config = dict(
    arch='ecapa_tdnn',
    model='multi-label audio tagger',
    dataset='short pieces for a synthesised band: melody, chords, bass and drums',
    train_examples=26041,
    noise_aug=0.002,
    time_shift_ms=100,
    n_mels=80,
    hop_length=160,
    input='log_mel',
    spec_augment=True,
    win_length=512,
    norm='batchnorm',
    activation='relu',
    depths=[12],
    kernel_size=5,
    stem='single',
    widths=[256],
    num_labels=45,
    init='torch_default',
    optimizer='adamw',
    lr=0.0044,
    beta1=0.9,
    beta2=0.999,
    eps=1e-06,
    steps=8100,
    batch_size=256,
    epochs=79.6,
    lr_schedule='linear',
    final_lr_fraction=0.01,
    warmup_steps=400,
    weight_decay=0.04,
)
Rows from block 9 of a small multi-label audio tagger, named by matrix and row number. Each number is 128 + 32 x the weight over its row's rms, rounded and kept within 0 to 255. All counts start at 0. After the name is the row's rms in percent of the matrix's.
After each channel's rows are labels from the 100 clips, of 14848, where the channel reaches its highest value: "responds to" is what is common among them. Only what is clearly more common there than usual is listed. The data: short pieces for a synthesised band: melody, chords, bass and drums. In brackets: how many of the 100, against the usual share in percent.
# c30: last pointwise conv (model.blocks.9.c3.0.weight, 256x256x1), inputs 128-255

c30.85 098 [131 154 106 110 140 111 158 131 111 112 122  76 116 114 149 172 152 151 100  87 131 203 125 108 124 108 131 189 139  90 127  73 139 151  84 151 129 135 111 154 121  93 126 135  77 116 137 114 155 100 105 115 118 114 121 124  94  88 103  90 149 141 163  97  84  76  76 200 162 104  95  71 121 116 186 117 139 135 174 134 129 134 123 127 133 147 127 171  76 116 158 144 138  79  80 153 135 102  89 174  85 129 113 134 182  96 166 153 117 149 127 116 163  57 147 162  83  93 129 149 111  99 160 143 147 131  86 128]
responds to: white noise (60 vs 5.4); low tom (33 vs 9.2); clipping (27 vs 8); text has "clipped" (27 vs 8)

c30.224 094 [107 198 125 133 132  83 114 118 116 133 112 183 178 143 144 103 114 127 160 149 140 152 140 157 100 127  75 200 136 171 142 165 125 148 119 153 154  88  41 174 112 180  78 160  83  84 154 100 174 148 135 146  93 125 120 113  88 146 138 136 127 136 154 156 100 143 171 145 142 168 150 139 153 122 120 123  97 121 158 102  68 142 108 140  67 130 100 156  93 159 123 142 115  50 100 101  99 153  40 123 100 108 113 157 142  78 123 117 105  91 134 163  95 113 183 196 137 118 108 113 139 122 121 192 116 147 155 121]
responds to: white noise (84 vs 5.4)

c30.27 100 [121 178 153 158 117 134 129 150 118 138 139 124 106 144 103 114 136 180 115 104 153 123 153 126 118 105 124 118 102 125 132 110  88 125 118 133 117 178  88 111 133  71  74 159 160 176 146 118  85 185 127 154  98 113 115  87  89  95 133 152 120 190 168 122 118 178 128 119  73 161 137 150 168 107 115 116  80 164  88  99 140  64 106 107  92 113 119 161 179 104  87  78  92  91 106 120  89  99 101 116 137  78 147 182 114  93 170  36 106  85 110 161 151 103 130 198 149 120 125 126 108 153 104 171  66 133  53 128]
responds to: square lead (56 vs 10.4); cowbell (54 vs 8.8)

c30.161 099 [135 130 130 140 187 116 137 126  90 149 148 101 143 143 128 139 130  87 110 136 121  85  97 156 134 121 147 173 106 115 136 104 133 111 157 140 180 119 149 164 138  78  94 166 121  86 149 130 113 139 131 150 129 135 123  78 150  96 134 138  77 113 148 166 122 128  80 192 112 103 119 129 151 116 169 162  95 105 127 117 119  80  77 100 109 139 136 124 115 116 166 148  56  93 146 113 142 110 162 113 120 104 192 107 121 161 126 102 127 143 128  90 134 140 113 143 104 111 143 133 143 156 102 110  74  81 140 165]
responds to: string section-like (88 vs 10.7)

c30.83 107 [129 103  90 142 182 141  98 128 139 114 127 128 160 142 143 194 150 156 119 125 162 123 142 148 183 110 123 145 115 131 117 109 142 118 145 156 109 150 118 118 105 112 108 173 103 139 108 122 155 174 142 116 101 155 109 120 142 143 121 130  81 196 181 173 153 132  94  75  90 109 154  89 113  88 119 143 104 193 167  79 136 104 110 153 143  87 134 131 138 141 151 123 125 129 184 134 128 128 152  88 144 139 202 216 169 138 123  64 136 115  95  93 134  67  89 106  94  73 106 109 126  75 121 177 144  86  77 223]
responds to: plucked string-like (99 vs 10.1); bowed string-like (35 vs 14.4)

c30.99 098 [116 133 108 105 112  98 138 117 138 119 128  97 106 103  91  98  42 143 126  58 158 174 171 138  89 107  91 161  92  83 116  93 115  80  67 169  57  96 126 112  88  88 138  90 156 123  93 111 100 145 122 114  78 133 151 159  99 111 149 118  82 158 149 134  65 170  68 164 219 111 158 146  90  79 154 113 214 119 139 118 124  91 102  90  96 119 108 160 136 116 155  64 194 122 160 158 114 132 116 154 125 108 100 131 101  57 120 142 101 169 152 135 143  81 119 181 112 121  95 146 113 122 162 149 202  59 121 119]
responds to: piano-like (50 vs 20.3); rimshot (38 vs 16.3); cowbell (35 vs 8.8)

c30.79 103 [146 139 114 111 110 108 121 109  83 166 123 107 142  89 137 161 153 174 116 141 152 116 107  96  83 159 181  64 129 141 158 121 117  97  96  98  46 199  77  85  86 107 189 186 117 158 108 107 134 133  61 100 140 119 148  99  95  96  99 139 102 190 182 148 136 133  99  70  57 118 100 127 103 137 111  94 118 119 115 131  93 143  95 149 105 137 134 122 199  82  47  99  98  65 135 156  87 104 120 164 126  87 147 108 113 121 117 103 143 127 131 152 107 103 127 102 140 111 118 151 186 104 141  94  72 137 137 140]
responds to: cowbell (100 vs 8.8); kick (100 vs 64.8); drums (100 vs 64.9)

c30.93 097 [115 102 138 108 104 117  88 144 102 101 128 140 131 125 164 167 113  98 123 172 154 116 110 123  83 165 159 119 125 110  95 134  87 130 134 106 163 142  84 127 141 136 135 174 149 123 166 142 147 149 132  96 119 113 133 122 104 143 106 107 114  97 109  80 182  96 183 165 114 170 145 151 101 149 144 175  93 101 141  95 144 140  91 130  86 131 107  84  88 162 102 126  72 130 102 128 166 128 133 141 151 162 105  93 167 121 171  91  89 127  57 162 113 117 154 118  94 108 141 114  84 133 102  97 128 124  97 112]
responds to: kick (98 vs 64.8); drums (98 vs 64.9); shaker (85 vs 19.9); clap (35 vs 16)

c30.244 095 [127 113 137 165 139 132 145 134 110  93 133 119 120 156  93 131 112 124  92 177 111 138 155  61 196 112 129 127  88 107 185 102 188 171 159 124 121 124 185 161 150  96 122 115 194 111 183 102 140  90 140 134 151  84 128 118 126 148  95 172 170 135 148 184 131 135 129 143 223 190 144 114 179 135 160  81 157 100  69  91 145 156 144  97 135 154 115  88  98 145 144 119 116 202 101 185 123  88 179 146 116 156  94 113 134  81 146 157 142 144 228 156 172 147 179 136 203 161 110 125 122 163 116 111 192 210  37 161]
responds to: vibraphone-like (48 vs 10.5); clap (41 vs 16); square lead (34 vs 10.4)

c30.10 096 [ 91 111 128 135 167 236  67 211 112 111 198 102  68 147 136 136 101  84  74 133 162 128 158  99 134  83 100 109 106 131 122  74 125 159  96 138 146 136 141  49 133 114  98 119  75 140  68 129 138 110 176 130 125  96  81 149 153 130  91 152 199 142  99 147 207 111 143 133 141 125 137 197 170 106 146 154  97 183 148 138 149 137 205  81 181 130 134 159 191 136 141 178  84 141  88 130  93 111 127 118 117 142  62 114  95 153  89 101 100 101 129 124 154 117 136 155 135 138 142 113 153  53 121 135 141  67 133 113]
responds to: crash cymbal (100 vs 12.9); kick (100 vs 64.8); drums (100 vs 64.9); reverberation (60 vs 34.2)

c30.76 102 [111 155 143 115 106 152  97 136 123 164 137 117 131 149 132  86  73 113  98 120 134  62 108 110 123 161 104 198 129 131 192 155 154 171 158 150 127 116 165 148 126 129 195 153 123 160 124 123 115 100 152 129  77 126 121 116 148  80 119 105 108 149 167 160  99 183  97 109  81 142 165 219 203 167 139 187 106 121 182 117 131 181 177 143 171 124  98 113 153  58 100 113  99 156  77 129 122 130 144 169 101 113  64 116 109  68 181 100  92 121 124 119 213  52 114 241 121 147 110 134  92 119 142 110  50 144  60 135]
responds to: square lead (93 vs 10.4)

c30.178 109 [126 106 125 105 145 145 106 145 125 127 152 102  53  93  95  45  81  90 119 152  55 160 144 123 172  85  95 118 115  83  99  92 115  95 169  82 177  98  91  85 136 109 151 127 131 121  30 177  85  72  95  97  56 137  98 150 172  45 137  94 158 103  98 132 142  96 105 142 134  91  90 163 128 137 116 117 119 100 105 115  80 143 160  96 111 108 104 135 102 109  77 118 158  98 195 158 130 157 125 151 100 142  97  57 127  90 115 147 114 123 115 154 103 157 144 151 200 147 145 121 127  91  98  79 148  74 144  74]
responds to: string section-like (63 vs 10.7); bowed string-like (42 vs 14.4)

c30.20 099 [137 171 219 255 218 121 115 127 122 121 130 106 104 255 107  87 116 133 100 154 130 134  85 127 105  98 144 120 138 125 112  97 118 146 123 125 136 193 103 166 134 122 133  94 126 106 117 131 147 116 136 165  89 141 115 130 114 105 126 119  95 118 154 144 133  94  89 129 136 121 146 124 147 112 173 109 130 148 103 126 104 118 114 100 115 122 113 171  97 126 177 101 100 138  99 125 124 118 154 121  86  89  96 109 102 136 116 112 130 107 163 112 146 150 125 114 117 121 138 132  91  94 125 129 141 119 125  98]
responds to: clap (100 vs 16); drum pattern: one drop (47 vs 5.4); drum pattern: half-time (42 vs 5.4)

c30.149 104 [145 125 122 120 123 130 118  94  62 125 127 161 155 120 111 129 138 137 155 112 138 125 156 142 146 126 117 159 129  95 140  74 115 130 116 127 172  98 135 140  86 112 175 155 103 123 156 110 133  88  89 107 124 171 110 146 123 116 106 129  92 132 105 112 106 114 127  93  93 190 166  84  87 124 118 125 129 147 129 162 173 145 128 129 115 133 190 161  82 102  92  99 124  91 128 115  61  74 130 160  71 125 108  98 192  97  77 142 231 119 230  90 153  68 255  89 116  71 219 158 108  97 158 151 134 143 141 114]
responds to: vibraphone-like (85 vs 10.5); melody instrument: vibraphone-like (53 vs 3.8)

c30.232 097 [143  91 152 152 158 171  99 119 108  88 151  80  96 142  99 133  86  66  74 145 108 160 179  64 150 100 119  94 170 169 125 183 133 176 142  78 151 166 118 105 127 137 149 117 180 126  87  97 108 137 126 149 152 123 109  56 120 149  74 136 139 118 129 132 105 135 100 116 120  68 129 135 137  96 129 126  99 104  76 132  73 117 127 110 158 105 128 163 162 150  87 149 167 132 172 111  90 129 101 134 119  78  91 113 150  78 155 114 136 106 135 143  67 102  62 146 187 123  94 110 140  97 118 136 117  72  76 125]
responds to: cowbell (87 vs 8.8); square lead (29 vs 10.4); ride cymbal (29 vs 11.2)

c30.75 099 [138 110 112 135 168  92 149 108  74 126 110  90  96 120 150 156 103 141 154 110 154 107  93 126 137 101 114  86 111 111 117 149 115  90  86 114  92 119 167 106 110 106  45  88 141  74 170 155 107 108  96  80 123 132 135 103 115 176 151 113  86 107 127 143 122 134 118  85 137  75 145 111 128 151 115 120 118 122  87 145  88 137 140 104 134 120 125 102  88  90 103 105 120 142  93  73 181 167 151  92 157 104 130 115  57  98 147 116 115 167 120 131 100 187 124 104 120 121 122 102 123 148 150 135  56 188 123 107]
responds to: sine tone (57 vs 4.1); clipping (26 vs 8); text has "clipped" (26 vs 8)

c30.9 104 [ 99 107 128 126 101 175 111 194  88 128 174 111 141 116 146 172 111 132 119 124 154  88 104 121 120 101 167  73  64 121 118 120 102  92  98 130  46 127  97  91  85 108 155  88 146  89  87 104 125  92 167 124 127 112  70  82 126 103 140 136 144  94  99 162 210 124 181 128 148 125 130 129 147 107 143 133 141 151 126  92 151 119 184 151 177 136 105 224 201 119 134 111 196 128 129  86  67 126 126 146 114 148 125 107 145 150  75 152 136 135 146 119  91 121 135 108 190 147 119 157 123 110  77 113  94 109 122  87]
responds to: kick (98 vs 64.8); drums (98 vs 64.9); crash cymbal (81 vs 12.9); cowbell (59 vs 8.8)

c30.180 101 [114  77 197 209 160 121 112 135 140 125 141  97  86 210 106 107 131 108 157 105  99 119 130 131 168 115 135 169 121 146 141 146 122 132 134  85 134 157 184 113 167 139 163 102  74 132  69 146 108 100 129 162 142 116  99 121 127 129 128  91 120 110  98 143  93 123  65 148  67 112 153 127  85 128 148  50 147 145  84 154  75 124 143  75  96 121 135 139  91 131  61 102 105 104  85 134 151 133 169  99 125 124  96  70 121  86 169 160 145 166 185 179  82 182 151  72 124 123 154 123 142 120 151 154 109 175 137  87]
responds to: clap (94 vs 16); drum pattern: one drop (40 vs 5.4); drum pattern: half-time (34 vs 5.4)

c30.210 103 [158 163 144 161 150 131 113 161 123 123 165 109 109 146 141 105  58  77  96 153  77  85 113 114 135 137 140 164  99 103 120 131  84 133 153 120 121 107  86 103 105  83 129 154 106 142  75 156  98  93 106 117 106  81 167 157 139  93  55 184 116 116  97 102 146  54 140 168 165 109 151 188  95 101 127 120 119 115 121 138 165 116 126 126  62 109  99  87  73  73  87 107 130  93  88 173 133 184 105 121 172 102  90  78 108 193 147  97  98 178 104 151 135  71 144 162 106 142 125 132 135 119 158 117  74  93 214  71]
responds to: piano-like (46 vs 20.3); bowed string-like (35 vs 14.4); electric piano-like (28 vs 10.3)

c30.182 097 [ 76 114 120 116 133 185 167 193 127 172 189 121 128 111  91  81 133 122 120 189 135 137  77 147 101 146 124  96  90 234  80 159 136 170 176 144 117 129 134  70 123 113 134 110 128  98 162 139 137 163 142 107 137  96  89 178 130  87 164 135 136 171 170 174 118  93  88 107  94  97 114 149 112 106 102  60  94 131 123  96 134  82 140 127 107 145 103 113 149 127 157 104  90  94 106 119  97 127 121 185 110 123 146 161 157  99 125  85 103 131 119 166 116 125 138 136 163 129 117 139 108  62  98 143 138 141 128 126]
responds to: cowbell (64 vs 8.8); crash cymbal (43 vs 12.9); open hi-hat (43 vs 19.5); white noise (38 vs 5.4)

c30.59 089 [160 150 255 226 147 110 127 150  92 121  95 129  81 199  90  93 117 115 104 125  95 105 116 128  99  87 128 120 156 119 141 161 124 136  63 136  88 161 162 167 155 114 101 103 148 111  82 116  91 121 144 180 156 130 113 110 105 125 125 146 105  85 127 139  93 111  38 134 150 137 149 128 137 104 160 158 128 153 131 150 129 123 114 125 160  95 150 107 108 157 138  50  96 144 135 125 112 126 120 100 122 181 119 123 117  56 138 205 163 119 158 190 118 132 109 143  88 180 156  93 134 113 135 143 141 104 105  97]
responds to: clap (100 vs 16); drum pattern: one drop (48 vs 5.4); drum pattern: half-time (35 vs 5.4)

c30.254 094 [ 80 126 147 140 138 179 130 175  99  98 196 120 107 151 110 117 136  64 133  99 118 133 114 108 198 174  76  97 132 115 171 119  56 161  96  84 129 173 120 139  92 122 166 142 139 143 131 145 154 112 146 178  65 185 107  85 122  83 144 123 139 113 115 137 133 101  92  96 102 177  75  71 127  90 127  66 115 176  81 148 137 101 170  96 116  89 118 173 124  32  96  86  95 163  87 108  98 189 129 146 127 107  64 169 151 118 153 155 148 105 139 125  97 153 130 124 108 109 127  98  82  83 120 167 140 130  90 102]
responds to: kick (100 vs 64.8); drums (100 vs 64.9); crash cymbal (95 vs 12.9); open hi-hat (51 vs 19.5)

c30.87 112 [103 141 105 116 109 116  99 130  92 104 113 246 108  97 132 116  85 118 240 118  84  83 136 255  68  94 175  85  79  93 132  97 136  76  61 188 108 119 113 142 121 114 107 111 121 122 179 165 121 130 109 148 117 109 156  63 107  72 207 125  98 102 119 111 151 157 134  99  83 126 155 125 145 107 118 118 102 109  82 116 154 112  73 129  98 123 134 137  95 112 149 107 111 143 152 103 117 140 121 144 164 146 156  84  88 181 157  51 124 110  90 142 146 157 152 118  61 100 136 130  97 119 122  92  76 154 104  81]
responds to: piano-like (81 vs 20.3); melody instrument: piano-like (28 vs 3.8)

c30.95 095 [ 75 103 141 145  92 130  92 112  97 126 135 128 138 136 124 142  84 128 119  96 110  97  85 154 129 154 125 113 118 104 173 134 141 102  94 153 116 115 155 111 143 139 154 130 174 123 100 168 132 122 128 134 125 136 121  69  92 120 135  65  64 115 126  73 122  78  84 154 143 102 120 153 105  77 108  65  90 212  98  65 104  86  69 110 104  77 113 137  91 158 119 119  63 106 216 153  99 139 163 101 150 136 166 163 166 132 107 185 144  88 111 129 114  91 121 132 130  93 126  94 113 125  71 179 180  37  87 188]
responds to: plucked string-like (92 vs 10.1); melody instrument: plucked string-like (79 vs 3.8)

c30.89 102 [149 133 132 129 139 104 107 137  98 161 108 141 143 139 153 152 116 125 155 154 136 100 138 123 182 122 128  81 151 116 154 139 107 148 172 124 139 101 160 133 149 136 137 112 150 157 175 138 157  93 153 113 150  98 158 161  87 120  79 165 112 109 112 120 108 188 107  43 111 169  97  98 127 121 144 112 133  68 107  45 188  89  53 155 143 189 128  85  64  74  83 110 141 157 126  95  93 121 161 166  81 184 145 129 145  59 171  49 191  55 209  72 190  94 163  87 130 170 136 187  72 128  74  97 118 141  96 145]
responds to: vibraphone-like (94 vs 10.5); melody instrument: vibraphone-like (44 vs 3.8)

c30.50 106 [129 130 132 134 130 186 161 161 103 194 159 141 118 100 107 145 115 162 182 122 118 106 144 180  60 125 136 148 114 162 108 181 133 112 121 146 107 139 100  80 141 114 108 169 140 155  78 127 146 112 124 169 155  82 161 134 149 156 178 132 120 183 168 193 116 124 107 128 135  86 147 148 110 139 111  63 108 214 102  88 124 125 104 110 134 138 114  99 171 140 168 133  70  90 171 144 108 150 110 131 192  98 169 213  73 108 115 135 113  94 134 142 116 120  86 129 117 186  96 141 183 105  92 199 144  78  85 255]
responds to: plucked string-like (100 vs 10.1)

c30.38 099 [ 99 130 114 127 143 101 101 120 131 123 103 147 113 116 147 183 164 149 131 142 124 170  83 107 103  89 143 100 114  85 121 125 123 158  74 138 135 159 128 113 124 140 121 125 149  91 115 118 149 129 114  87 113 109 124 130 132 119  95 153 116 105 143  74 130 127 140  94  81 156 100  90 106 117 137 101 167  81 126 101 162  93 115 100 113 255 152 110 138  92 103 124  85 134 164 114 103  85  50 199 140 120 136 155 115 118  86 104 240  75 234 104 126 107 131 108 114 153 195 255  84  91  78 116 118  69  62  82]
responds to: vibraphone-like (100 vs 10.5); melody instrument: vibraphone-like (44 vs 3.8)

c30.68 101 [121 150 124 109 105 104 117 124 139 153 149 154 172 123 145 141 114 187 124 172 165 153  88 131 142  94 173 129  99 125 151  86 202 163 127 146 161 109  80 178 146 146 124 134 111 123 137 154 175 174 153 127 111 103 158 152 178 151 122 138 136  86 146 143 181 135 171 173 113 135 131 140 109  89 109 197  93 113 124 111  88 133 171 128 117  98 129 107 154 178  86 113  89 133 104 148 170 187 134 115 135 177 106 130 110 140 197 122 103 126 146 188  97 105 136 127 128 139 116 117 109 127 123 106 102 153  44  88]
responds to: square lead (65 vs 10.4); bowed string-like (36 vs 14.4); thin (high-pass) (29 vs 12)

c30.245 103 [124 136 139  88 154 129 134 132  86  97 122  87  92  85  91  73  89  94 120 154 156  83  68  95  58 137 159  40 123 102 155 108 101  90 169  76 129 122  87 152 135 135 135  90 155 127 135 155  82 125 103 121  99 178 167  45 130  42  84  98 145 167 123 139 136 119  93 117 128 119 145  73 136 142 162 164 109 142 165 139 105 157 116 137 134 123 111 175 134  53 132 184 178 123  99 132 116 135 182 120 119 119 121 105 133 141 116 145 113  91 136 133 134 150 120  90 137 132 119 102 118 102 148  98 110 198  82 158]
responds to: string section-like (50 vs 10.7); sine tone (37 vs 4.1)

c30.122 105 [125  99 143 103 123 130 131 150 116  89 121 120 132  81 124 111  74  70 139  92 108 119  81 163  90 117 133  82 147 117  96 193 134 108 171 123 119 115 157 121 157  81 199  82 103 112 119  97  87 177 123 100 112 104 123  81  95  93 159  95 119  86 114 129 126  83 115  71  79 102  90 124 115 158 140 120  91 106  45 129 123 158 113 118 103 100 122 134 125 131 186 114  86  75  71 128 149 126 151 105 120  84 148 137 132  95 154  91  89 115 114 148  92 192 121  92 109  96 125  86 149 173 107 101 136 152 186  95]
responds to: sine tone (37 vs 4.1); electric piano-like (29 vs 10.3)

c30.25 108 [125 105 110 120 163 126 185 138 137 144 171  90 157 132  97 141 138 186 127 125 130 192 143 121 114 101 156  70 126 150 146 137 123 108  78 122  78 200  98 105  79 106 120 130 137 112  80 144 126 142 149 148  88  98 133  77 117 136 109 128 161 148 200 184 115 156  81 207 122 161  60 139 120 134 157 116  98 133 140  76 146  90  80 111 114 172 108 150 153 144 189 162 118  66 134 116 103 147 123 195 127 145 135 135 154 106 174 122 157  43 158 138 104 108 126 168 138 162 115 172 134  66 100 141 122 131  25 191]
responds to: cowbell (57 vs 8.8); open hi-hat (43 vs 19.5); low tom (32 vs 9.2); organ-like (27 vs 10.6)

c30.235 090 [148 152 125 118 127 132 107  99  94 140 151 117 199 120 166 181 160 157 118 133 155 153 175 127 138 107 181 145  94 134 159 119 128 104  25 141 110 103  95 137  93 145 111 127 161 148 104  75 117 133 118 127  54 169 130 135 137 208 112 134 111 158 126 128 158 148 145 104 122 120 127 128 137 106 123  97 160 158 130 103 113 121 119 117  83 159 140  97 117 123 116  56 132  92 124 150 105 132 101 158 124 114 140 149 115 116  78 140 138  60 164  89 143  93 132 126 127 114 133 184  78 122 157 106 126 144   6 147]
responds to: piano-like (86 vs 20.3)

c30.74 104 [129  63 114 108 182  95 182  94 104  98 137 107  96 108 136 130 120 123  77  57 172 153  81 126 163 176  99 132 153 119 171 134 102 151  79 115 159 133 107 132 140 112 181 102 111 106 134 103 125  79 117 115  80 156 140  71 127  93  79 135 160 128 116 106 110 173 134  78 101 106 126  92  85 121 117 102  88  98 188  93 111  96  90 141 121 121  90 169 115 116 122 146 143 106 145 146 138 122 111 107 112 175 156 147 152  83 130 134 121 130 120  98  87 133 126 104 141 159 101 117 131  93 120 114 127 129 141 129]
responds to: white noise (36 vs 5.4); harpsichord-like (28 vs 10.5); rumble (26 vs 5)

c30.2 092 [148 127 156 196 186 135 124 125  57 134 127 165 129 175 120 128 115 168 125 117 118  70 121 128 143 190  96 147 117  85 165  96  89 134 175 127 157 168 156 165 144 124 117 159 127 127  98 124 109 128 127 152 112  97 118 119 101  76 117 138 103 116 148 130 141 108 139 112 182 125 172 139 167  89 146 178  82 128 118 137 148 142 116  91 131 144 115 152  87 108  98 143 135 167  98 171 103 111 166 130  93 149 116 105 125 121 168 163 111 170 143 122 170 130 121 117 109 105 120 129 144 184 166 141 142 118 127 119]
responds to: clap (97 vs 16); shaker (56 vs 19.9); drum pattern: half-time (34 vs 5.4); drum pattern: one drop (31 vs 5.4)

c30.179 098 [137 150 140 136 112 169  98 143 142 186 136 124 163 145 115 150 141 152 129 131 147 120 176 152 164 172 127 106 133 117 100 143 118 109 107 130  70 175  87  96 150 113 190 115 101 165  49 143 116 145 139 148  81 126 169  65  67 162 127 105 129 166 157 142 128 139  75 105  84 114 120 153  88 147 131  76  91 176 128  69 136 128 124 107 150 103 127 141 156 146  90 118 174  96 182 147 111 150 130 168 122 107 140 181 150  65 158 122 127 139 147 138 139 109 136 151 108 160 124 130  98 133 125 117  81  49  70 135]
responds to: piano-like (44 vs 20.3); plucked string-like (41 vs 10.1); crash cymbal (36 vs 12.9); cowbell (28 vs 8.8)

c30.216 102 [148 122 125 128 113 137 154 103 134 131 118 136  87 147 128 145 153 131 152  65  93  67 139 134 108 145 128 146 121 131 135  85 126 108 104 121 126 138 119 173 103 140 136 179 121 107 107 167 131 102  81 138 125 103 127 101 126  99 104 120 151 151 155 145 113 126 154  73 116 171 118 130 164 100  90 116  84 171  97 118 142 124 113  92 116  84  92 147  78  63 189  51 123 134 142 118 134 181 132 157 191 139 108 173 147 119 161 109 101 158 114 119 126 130 165 183 120  94 123 122 120 160 101 193 102 156 173 144]
responds to: plucked string-like (79 vs 10.1)

c30.234 100 [125 180 125  99 112 113 123 102 120 159 111 124 154  82 122 136 144 166 131 110 116 113 113 133 102 109  94 173 105 127 106 185 181 121  91 162  85 158 178 122 126  83 132 142  84 138  91  89 107 147  94  81 151 165 150  97 115 144 130 134 140 135 151  92 121  51 109 145 109  92 124 127 109 101 105 113 103 163 159 140 142 112 139 128 107 120 123 137 107 102 108 148 120  53 163  93 102  91  30 131 124 105 127 129 140 147  69 112 100 119 119 152 122  61 124 199 143  93 123 134 132  73 143 131 159  80 151 108]
responds to: white noise (46 vs 5.4); cowbell (41 vs 8.8)

c30.123 108 [157 113 120 121 158 133  90 151 128  83 133 136 122 103  95 124  41 106 146 128 131 125  13 140 122 123 132 195 118 126 156 143 131 149  62 107 133  95 151 158 157 141  99 146 142  88 169 137  87 124  93  92 116 140 163 115  95  95 182 157  84 131 154 176 102  84  80 134 181 162 118  40 110 126 114 113 135 134 112 102 166 112 119 118 143 149 101 116  67  92 202 112 142 141 101  97 117 157 144 146  77  71 124 185 136  60 140 162 118 102 118 112 128 142 116  60  58  99 113 163 131 146 101 156 108 110  87 191]
responds to: vibraphone-like (98 vs 10.5); bowed string-like (34 vs 14.4)

c30.84 097 [160 117 121 125 115 116 114 138 107 135 121  93 151 112 131 173 114 147  98 156 129 138 163 125  98 116 145 104  85 116 122 108 123  93 145  95 149  94 144  64  90  91  83 132 117  81 111 137 158 106 100 120 125 181 154  70 116 234 133 160 111 134 143 193 126  96 117 125 127 113  91 119  78 144 131  83  80 134  65 135  77 135 105 126 112 114  71 122 116 117 109 113 100  80  99 136 184 122  97 113 211 128 121 147 154 112 103 125 114 137 137 154  70 145 110  82  90  81  61  98 134 194 155 111 130 104 177 138]
responds to: sine tone (28 vs 4.1); flute-like (26 vs 3.8)

c30.240 098 [107  96 130 118 112 113 121 158 106 104 165 113  73 100  93 113 129 122 109 104 127 105 122 131  80 106 130 129 110 143 101  97 111 108  70  88 182 140 107 112  78 132  65 151 124 113 120 112 102  98 116 117 110 146 104 129 145 122  81 133 146 136  87 138 127 130 118  81 148 112 103  71 102 120  83 113 110 106 131 117 140 140 120  88 124 106  96 111 124 123 135  56 162 107 179 142 157 154 107  84 129 177 126 119 150 132 142 127  95 132 148 174  85 145 183  70 100 138 123 123 169 131  95 105 145 160 242 130]
responds to: cowbell (94 vs 8.8)

c30.151 095 [131 118  99 128 137 146 136 117 132 127 125 182 158 135 137 142 120 102 150 182 120  74 104 158 112 150  96 121 117 144 149 126 139 159  93 154 122 122 134 114 142 144 116 127 106 126 110 196 135 130 150 114  77 153 168  81 132 133 152 122 106 140 115 103  96 104  38 136  81 140 125 113 103 145 139 103  89 119 140 128 136 137  92  99 110 132  97  81  71 119  86  96  90  60 158 137  61 144 120 151  82 128 120  75 139  82 173 114 132 129 121  54 118 125 129 100 136 155 111 149  85 130 189  94 126 122  31  81]
responds to: white noise (64 vs 5.4); crash cymbal (39 vs 12.9); muffled (low-pass) (36 vs 12.2)

c30.8 098 [ 94 118 136 120 132 105 120 114 117 120  99 148 130 129 153 162  92 137 107 155 212 128 118  84  96 111 141 156 142  90 163 121 137 148  96  93 146 101 130 138 132 140 109 105  91  83 110 107 184 110 157 108 135 173 108 112 108  89 127 112 103 161 163 133 134 120 133 108 105 110 202  94 110  86 128  95 152 190 120 133  92 108 131  75 139 143 198 144  84 136  87 126  93 135  81 157 133  98 151 104 110 131 100 154 148 102  84 117 232  99 187 100  86 106 187  60  60  83 198 134 111 118 129 202 138 119  66 158]
responds to: vibraphone-like (78 vs 10.5); melody instrument: vibraphone-like (42 vs 3.8)

c30.96 099 [151 132 105 126  94 145  97 138 135  99 126  98  96  94  95  78 117 138  85 148 108 119  79  88 110 127  94 151  94 123 183 147 126 129 174  81 158  84 128 119 130  80 113 134 170 112 167 108  84 121 109 123 141 119 148 103 159  85 101 168 126 142 112 119 146 159 120 125 139 164 186 133 151 127 141 191 120 166 155 158 136 153 155 128 167  65 145  88 123 110  65 150 167 169  88 147 134 136 119  88  66 166 110 145 125 131 187 101 135 111 116 192 122  84 187 126  94  99 155  68  97 128 132 185  65 155  81 121]
responds to: string section-like (49 vs 10.7); clap (39 vs 16); muffled (low-pass) (38 vs 12.2)

c30.226 101 [152 135 158 146 162  74 130 122 137  82 151 105 143 136 140 103 108 136  52 149 127 157 126 118 142 148  72 166 155  79 199  95 174 125 143 132 176 109  96 109  70 130 144  95 117 105 119 132 157  57 168 124 112 117 169 111 133 109 153 153 119 102 144 146 157 171 122 191 116 108 103 128 114 140 161 130 147 112 128  97 129 139 144 110 135 111 114 164  74 137 111 185 134 114 142 145 176 184 168 161 117 151 134 156 180 141 216 150 120 122 151 152 182  77 160 190 109  91 102 120 106 100 129 126 126  91 159 172]
responds to: kick (99 vs 64.8); drums (99 vs 64.9); closed hi-hat (68 vs 23.2); horn-like (54 vs 19.8)

c30.238 096 [145 145  78 152 160 130 119 103 124 169 121 133 122 142 113  51 122 108 121 106 139 120 186 121 148 139 111 141 162 153 121 171 111 156 127 143 148 115 111  82 144 157 163  94  81 129 106 160  97 139 103 145  98 118 138 170 150  79 113 112 100 159 120 100 138 131 126 103 146 132 175  96 138 162 120 166 126 153 178 215 109 179 124 146 112  81 179 118  90 106 138  27  81  66 118 168  85  90 106 104  94  91  88  63 114 158 106  75 147 131 112 113 123 150 186 142 168 117 164  97 160  84 169 112 165 106 171 125]
responds to: white noise (89 vs 5.4); muffled (low-pass) (33 vs 12.2)

c30.80 092 [ 64 107 180 207 172 146 144 124  91  95 137 146 176 209 110 126 134 163 129 185 113 150 123 110 160 150 127 176 110 116 153 142 123  91 112 112  89 230 169 138 111 150 138 165 109 143 130  90 154 116 141 136  92 155  84 137 140 115 151  73  60 148 178 118 124  97 112  87 128 164 117 107 123 153 115 123 119 186 110 112 133 133 107 108 134  95 133 101 148 155  97  52 114 130  96 123 110 118 114 127 129  89  94 167 152 126  93 145 133  79 162 130 142 104  99 145  76 162 136  86 102  61 123 170 158 118  50 122]
responds to: clap (94 vs 16); closed hi-hat (58 vs 23.2); drum pattern: one drop (37 vs 5.4); drum pattern: half-time (30 vs 5.4)